config.yaml
arch: "resnet"
model: "image classifier"
dataset: "drawn human figures in many poses"
train_examples: 195000
image_size: 48
crop_scale_min: 0.8
horizontal_flip: true
rotation_deg: 5
cutout: 0.4
targets: ["pose", "top", "trousers"]
num_classes: [16, 12, 12]
norm: "batchnorm"
activation: "silu"
drop_path: 0.05
depths: [3, 6, 6]
kernel_size: 3
stem: "deep"
avg_pool_shortcut: false
widths: [64, 128, 256]
label_smoothing: 0.2
loss: "cross_entropy"
init: "trunc_normal_002"
residual_init: "scaled_by_depth"
optimizer: "soap"
beta2: 0.95
lr: 0.0022
beta1: 0.9
shampoo_beta: 0.95
eps: 1e-08
precondition_frequency: 50
max_precond_dim: 1024
merge_dims: false
one_sided: false
adamw_lr_other_params: 0.00082
grad_clip: 5.0
ema_decay: 0.995
steps: 14400
batch_size: 384
epochs: 28.4
lr_schedule: "wsd"
decay_fraction: 0.2
final_lr_fraction: 0.05
warmup_steps: 430
weight_decay: 0.05
adamw_weight_decay_other_params: 0.05
Rows from block 4, named by matrix and row number. Rows with one number belong to one channel. Each number is 128 + 24 x the weight over its row's rms, rounded and kept within 0 to 255. All counts start at 0. Numbers have three digits each. After the name is the row's rms in percent of the matrix's.
# convs0: first 3x3 conv (model.blocks.4.convs.0.weight, 128x128x3x3), inputs 48-63, a 3x3 kernel for each
# convs1: second 3x3 conv (model.blocks.4.convs.1.weight, 128x128x3x3, transposed), outputs 48-63, a 3x3 kernel for each
convs0.48 105:110154122129111121141090141116137113087120154110161110175111144127162115092103150153121094150193142138134157120113114110135140157109154140140132110182123101122169120145112172144158133158159114142126055138149115128159134148129132125132111116166104115165063177147088137132121127131110106167100115136136135087105158130098141137129146088082147114140104108111127143127143151155129142169126134146104075130140127109110140115158128087130118
convs1.48 110:109138129087148124115149104109144141151105119150155114076164125152123136129139098143119110121099104136066161119118096142140095144146139185174120080100127092109131099116145131133124116141144107164134140099128119097137133125151148105127114135156120156104136060132116093146108125171096117116146116105132139145118064130133104088143124086135132136108139163110108159080125143082088110105126109182076151156119092134149156077120115129101115
convs0.49 103:103109106083116134127132100130118143125078145157141078104111127114143110182136079114057084132168146171157162150145141122121139081086124135117120103141144084129136154127130121153129116098105115161136131109143103193151125145122112120160113144135098133162122059139127129145114099155130134128155114130114130132145107101128128126082129199105158160127086149118135157108161143162136113159045151089102124124125122140131153134145119117064130
convs1.49 104:122101094138098140125134120137118126110113141100151130114149127146135131104131137124145076113117124140109094090130138117123142118111127118132143136104137140121128092173137100111098151082101129135087106155136185166190136164164109171094125134146092156139093116113108103118108182124136075148075118132109140150111136127094122135086163127131154130131117112106157135165106139114160109182111101085120133097152158122159120093098145097164125
convs0.50 103:085108132106090156142123156136116157103129094104122142138113158124125103112125136143133177168099086126068113079129152147137133093131122111115146114157124086131130161124132132083095149143095139138154098145124123091119097145142118129116149166157120091116123102156129076164155128141119134103112124157120137138115101124105134157133119166144121136143151101100138167150154139145135104150116125098147156130151138148112113144156111118160128
convs1.50 098:094126092146158139123133131065127154160140126135166118132113115136115122113094142128150089169123118152101108082102147123099132174127134097164130114139122160129137162123125123157110100164146087105184095134093134085106101111135117111134103127129130104131132159128103170167092154109168147201114169097067105136141153107105115117135161122119147115111111136110098201131129146145127116097123138135096115125128117110108133123106188114147115
convs0.51 103:169162112142138128135110111124118130151133146159138152145128143120155100147163132102120133129116130156187165157165121179152189119120113128132146137103108099113111130107098163141102123105161157130150146128114049128115105134154081165107085155139126127105131128145109151130115137128160139101115122143115120149137120132158140144139138131124169190127172176167126141042145111196127154139126123159194102082138144148153118144101083111123114
convs1.51 099:106150110133142080141153078109116140151099088113117097125146110152127155119129121102065151144146125123132108132154075121120096135116081142101160150159127120128108138117118114125131114090117123149114128135137124096115139142125153121130094110102121109132175096141156152103141150174191118099170099100097171133131107138117136105086133096135119140090109179115150118114101170120146133173117099091102159143130112120138148142146147123127096
convs0.52 096:118200164121133165125139120149121114135175120135130143117135115136137154107141155140133109135129129161090133151171134113147129135155163091122120094130128120148156154101118148106145184182108135144114087150145115101156108097103131121130154113122153135106137125157151096111114128110112114128150114116111128106139144123141140133107085116131155098140108110128121115105102130119096109096134133121099116122117120108140138147106146138143106
convs1.52 098:099124110051111124098131134148139143118144143135112123151113118126143142148136135148153097135095143089118124109102099152105108134135106128113089129115131103115121112124127114082105148124117089161169113127152128118107094112099125135132129182148157154121103097091147118113116114094114110098143112108141139091128134095135136131134124096125157114134141137137086148140113150145138111165135155124122106128143149113152114136139096103121148
convs0.53 106:154110107150135130166125102116142179138123137156132138169155125095106127134140122115105140126129181139093102107128106112117178165142123079107113113107151118102107109113139159127128112123062111147133139129105097134137136151122118137103109123162158151172134115167140124155101137143129108150132132110153125172101100108133141120138080149133191073152125169144117100092149146140125110123111093129136123112169115140149159107110116114122117
convs1.53 101:073103128136123089089105131121114105086133118068149109123150120154132114181153116128151116172124159133126172107177149113115137108113129131148119161152155135130130131123097113111112154125112103124089118130123141119123146107091167132149124098152108115117151133129144137121172142101147137106144102133147110124154131097100122125097092135133149097120117078150125093121125102130114122145143143086086127122145169157151133092146111144100145
convs0.54 099:176111156137156149149132121140121129113146133117136131155150136173123154125101110151155150174116166126112113152149163160148153097123157126107114155173122140134123147116138139117124130182112125127120102099153180098161153107125151115135149097093098107112094164118090105139125130122136119113132123143133114129124094137135152131143134120138154145129147120107131106180104124141164124121152121153136135123120129117127154148171116125109125
convs1.54 098:118079111132124115128180126132107087116100146130128112135160135126085090103133116129099132135123053152079119113129124068117130135135127117124135096098121117133106123147211157078150087089116101118127161130134106132097101129111121130125129144118136127121119141122148148142126112127147089161130172120141132137134230145123182120110099099117106112147121124106140163109124152108128142145123142145174167133107115114114143164117140110140113
convs0.55 094:102143112113133106110122130142108130124147141126148136157162122068125136159156090139088130082114120109126136153137116107137154126094094107102138126119099138162107136141135116133146159145136123116127165123100107126140157146121134183144146145099090130131118114144133149105121138117131113138141120106145151115094112112135108122126130158087156170164136100115158110114133135162147147123136158105099161098159153072132149139098094129119130
convs1.55 101:108162134141133113119148145121147136090143128152170099117156165167127147132118148103142155195145156100154127140172116115152104121124126110147112125083128110163144120145157117125143153114101125083117120139128121125092146130130136132102125119108134091114066125126126173125113121139062138148111152151125151135117120153100114110084125143120135151095138209131111118144127130154112122108137107067103124105164131168134104134106133068115104
convs0.56 088:121138118152136125155123123180123139128148135120121109121105114145142121138135144125109110147125104135112124159150105154156116114149149086089130094104128114142106147138149103108118101106121137142131139144096142133134190142103136129108131131098181147140164171078109120128148134178176166103106119121165142127117155125105127131111145128144138119149149139126119120123126144164120147130177168124124112160133155164228152195200146115100111
convs1.56 088:125179153101125161138141143137115140105111103144079117118119110125148177130158159118152131120161134132144164149157129142141131117110123154153123128110086139109129156139112125101133123120158137143163132130187158142111117114101140120149139117122162136155128168132138133105099140165127048059096095141136162123130123137127139112145133134121156116145095145183120124119127115128142149131130094124120119155145198125149154099026076096051046
convs0.57 107:162112114116152122181137114113099131127130130134112143135102137173160136140095106112126125089162138097104131136104131147158102162134129107120105123148141128115159151147121097178167142098103173149151076051153209148100117117152160150120092131158143140164143129132121133133128122144120129128116121121125150162126146132127094134164140176146177066147139155080116160151154130097143160120108179116123094154151169122148158118139114148142131
convs1.57 105:120127141111112117133124105144104128170131126130119120160113134173126137148099120119132116107111120125116136090126139140164120140131095106121108119151112127116122100197126137140160120165171141167112173114155124154129127116139103110122109134111072139144127107130083105140132112134170139136111086115138129124116140129086090121131118137090135126152137120125135113123155128122119112098113123147161111088117141154126121161127116064080144
convs0.58 099:137117121104139144116119122138145126175148120143133143136107096143087103113124122142200168138145133170126163135182104175125148125107182128147155135141129120122122107152121152120126136180122144130140120148150131156132098159118130159130137118133113177145144143134149133105169143119110152135125140117145113082150134136126101121109149147147141126139092103128143116061099103138111155116076126089168122137097151164146129100108143080183123
convs1.58 098:101105120148098109124108116104097151108157114163089075141156205130150141121132139099243112183112161082077166077141154096127122124085119074150137118115070151096123119113129145114153085122123162151147155089096117144114120137139105134142131111141127130113119110145141180155094111114132077161135129066115120114115128142176101094099105130101141115112126132152135118132129117131169120120187138129106180156139154097096112107141117147092098
convs0.59 110:114103108119143158089127152178133177119128131115167126149163102154136080103153142075138159140082148118091157137148127124113114154125095092110124118162154107117124130115099138135150127077114144154140123134102093142111140108099156162104118118152155161138136114168144151144125129118148116139075151098134149151137113111139167103096124146106179140105111132108130122098124113120115106163103117106131084116138161105159127120115125136124138
convs1.59 106:146105110092100130122123074121076105155150134124112101107104132122115147155117103126141112129125105114115127143123120153107135106096097110133135112186153129146145135171083095097131082146135084138128115137162119057126145130121130102124131125163117127110155120093101115140115106102155106112200130132128133111155109135135135124156098146150118127124114130131138156129124137133157135100141134196129134171128076136151133157124106130111166
convs0.60 097:167131137156154133159089132127126093126107182139120150150180136117137161129153169122185104125156087128153157141135124088090164084150134105077120102101151120112096110162157093131105117100166141136154166099145075162145106135157096143167085109135130152118140085111171130146113131149117133102104122129105094155129119152135120137153156104147127137117085125107133141071155145120108120112121143113111171099123105096130148117127080125168113
convs1.60 102:143155165114112159124100092145161141124127149112134121087105118097159143119100125072093155094100143131130135155104118140143149120120174153116147102137154147122123101117131136149127178125156128158100105131097151107117125143121101115106092104120120085124142111182127150134150141121143149148131144137135141119141113146098129137105066080138077158132149113109153115138193109166182130102179184084095128135097100168117124159123123170105105
convs0.61 101:126138104102078126173162130161115129129137117134135123096163157138125136175082138094161160125091079146125085092092120086118123180133148092088156122107157131168139119101111123157145124113122113158125080107079101149100072151144116132185146113159141122119088132166138103150140120107119119124137115127131121120133115130114135119119139159149191138161117111146117110116140085142085129156151093151149095088137132095138130110118119146141118
convs1.61 097:110125130116130123112131091137154139122139159100147126103123120158134135185128130086121128152120116170116119170134095099152144137137145152131124161144110187126105145142112123148110144102115138150105116148116101121115125119134188094131183120119124098112132114097109114167127144116123107191133144162143136097109131141116155173130114136111099144134118117109174113135173131132159136136123139159091119113066161112148101133126123153121154
convs0.62 106:116135137109144093108151130118119142160113143159131131104170175141139158127132154124146131103096132146129137140108143160115117145110105148134117122129122160099130097096145114107137130094083090103141108135148154122119106147119099136107103106122140122106174117128110101147132101116126135136143109123126152122132102126125138137154096150139100159191137142117063126156092136169107132164111118128112093065120131129148108160101127134133123
convs1.62 106:134145127124091144124123174108110134119085130128126128133134159135109104142115127102093178141088110091161156122128138113147170118126124105143103125134139129118109168160105146205086152171103107096170105127124152155086120139095130121135133121130116117103136128127129145124101084179118037151126079136116114110123105122124126110104163142117126108133129114144104108125141091133126141117118157144105103098109170105113175118136091141089138
convs0.63 109:122108093092149142122096138137148140154146126123159118153183162148118114116126164104148077132159189110092115116104123140120091139144144085114139101152148124120136151158093159161149094115130161159126147132156159118141129107147140142107133146107126125144114158130083137128142115118130152112137130129126148114116136117139138129093110110108133149120136172138081120178092106133092160133125127126129082093097102162133126131135137114110132
convs1.63 101:136119091126110151114143100118105085166092149111130118131083150143126125115117104147165100106147115131115140117136110153129126149112140131089126088149160120135111107147120147115120130122140101082142152134112125105122141143098150133122130118109130116130149097145123127111150144140134093160137140129197128127144091123101123127106140152104091152146152115114083109122144145132116138150140119143128133147126093166123103136092153168125109
convs0.64 105:146099164110115116139143115083133137112111133128098122104131154110128096108099137102114108105196063061077164153106139117151119107121131087089128120124157101144149142145139152107145115079109162142087138068142123136101159131164176112137165144157176136123121145100093113086177135140127122138150141114115155121142126134127132110152102101189122106145154154128105092142125094134150142114142111149175164107116132142156138078212102121132100
convs1.64 106:143113126095103130102121111147192127107166121104162149130151122114096118137124127075135100135134093132136126138116103146119129114120122132141144127128161102161121152149125181132104155094139132134149132111152169108111115145114123126107119128140155115150147141125117158103116142109099160124078086109120121146146128130088141140157129109088132156140135136116145118111143157109124135130132178129056099152100122141130130138108145089060096
convs0.65 102:114151138120121143153149125149090147118103105123095173119118120111127166102143122076108084118092131120079167136108128156138118121139112097094130109098177123098146109157147142165129112144133158130114135119131134104098075121102095110123085110162135110130111099157144131175130132094122148150114145152144106126124139145134131133210151109103204095144150107127139114177119133171160111121085090164129157143131142156129125114104141110143126
convs1.65 098:126119107123129109100119125152127112093136069139135113157136136106125163145121121134125099182115114151098123122129146136106120117107125141119146155092109146115146144119100139113123159124147105118063130095146152141108164123119153120103133107121132126099130137148135128121116156174064134138173126108115156149086114126127109118110127119119136093136090137115160135117187129125153093151188140151095130120127137142129135080093149126069124
convs0.66 096:138128121123124137119182117113158141104146156124145147096132131156143101158099092133119133099125139114085164092116122106147074115112171081144153082147161102156142146117139126103141165099169144126092169099109123139110097133141118129118133101107132091106153117080135122101109145112121096158086124099155107180109120139112134135121127163115147112087081161137149115080101146117176134147120104130132104115142163128141102120117117093107147
convs1.66 094:124123102097108112115109111075129127159111137120109104131127115095141145163109140138138137131143136118157141115158111138099111109105118114144145100156138070167127123137128155143092109140086104126143103164131153103130171134143124154131107179148151126135106097148139119113145147143147123124120114168134125140107092140073121138104123130133103147122150109089102151141138185110093125113118132079085142140114115167131147161126105116067130
convs0.67 097:126125085142112140129119100121127117128123142096117129090125119149137140103143118146126129093167092155120102094127118129109103145127129129153105133120126152131149130162107111065110095154103119148104104130154137129121146131122153165140100130147157120122095091138160160159133160123136091137149125144103128134134115116109115102131144096152095122131153109141154139114170112113115101127087137122089080060112107109128119118154115158137112
convs1.67 099:105106112128101127156115130149105130142136090153106107139144135101101121100123109149092104146090146163139147129107108122122091143109116122148131131103136149120135152102162101128132127103109135133173104088119105096119135089112131096119149132088108136143110115131113123143101063100147154128138142094105102107165169100116153159121174115144094121119106140099116098152126154180116104108121113140123102113181091125054085148112112133164143
convs0.68 102:162141138167136103136099120130122155128114143134118105183110135112127141151123113106141125095093152155163127138116093089113114114143141084128148083110133129190122120104127107143099102128089171148147176178125090110154104114146108127091109109108105149105118137127092126122122136082127140166101148141133141108130106148129124123152135117186193133115130087185111146115098135156146175132134124133125163097099148124132110126109122160109115
convs1.68 099:105104102105156160141126158147114133137082110123123116161151143133105122122126144179126108060142119135156130149153136142074153099112118127112098160169112129166131097141105105154124111096098094120091116114165128128132114111141132135146122124121134097131121124153163143095197147108156116093139126143186151117141163119143133095137135174162099114117119146122106123132127119147121144141129093110107126161108135129160120130100161163071115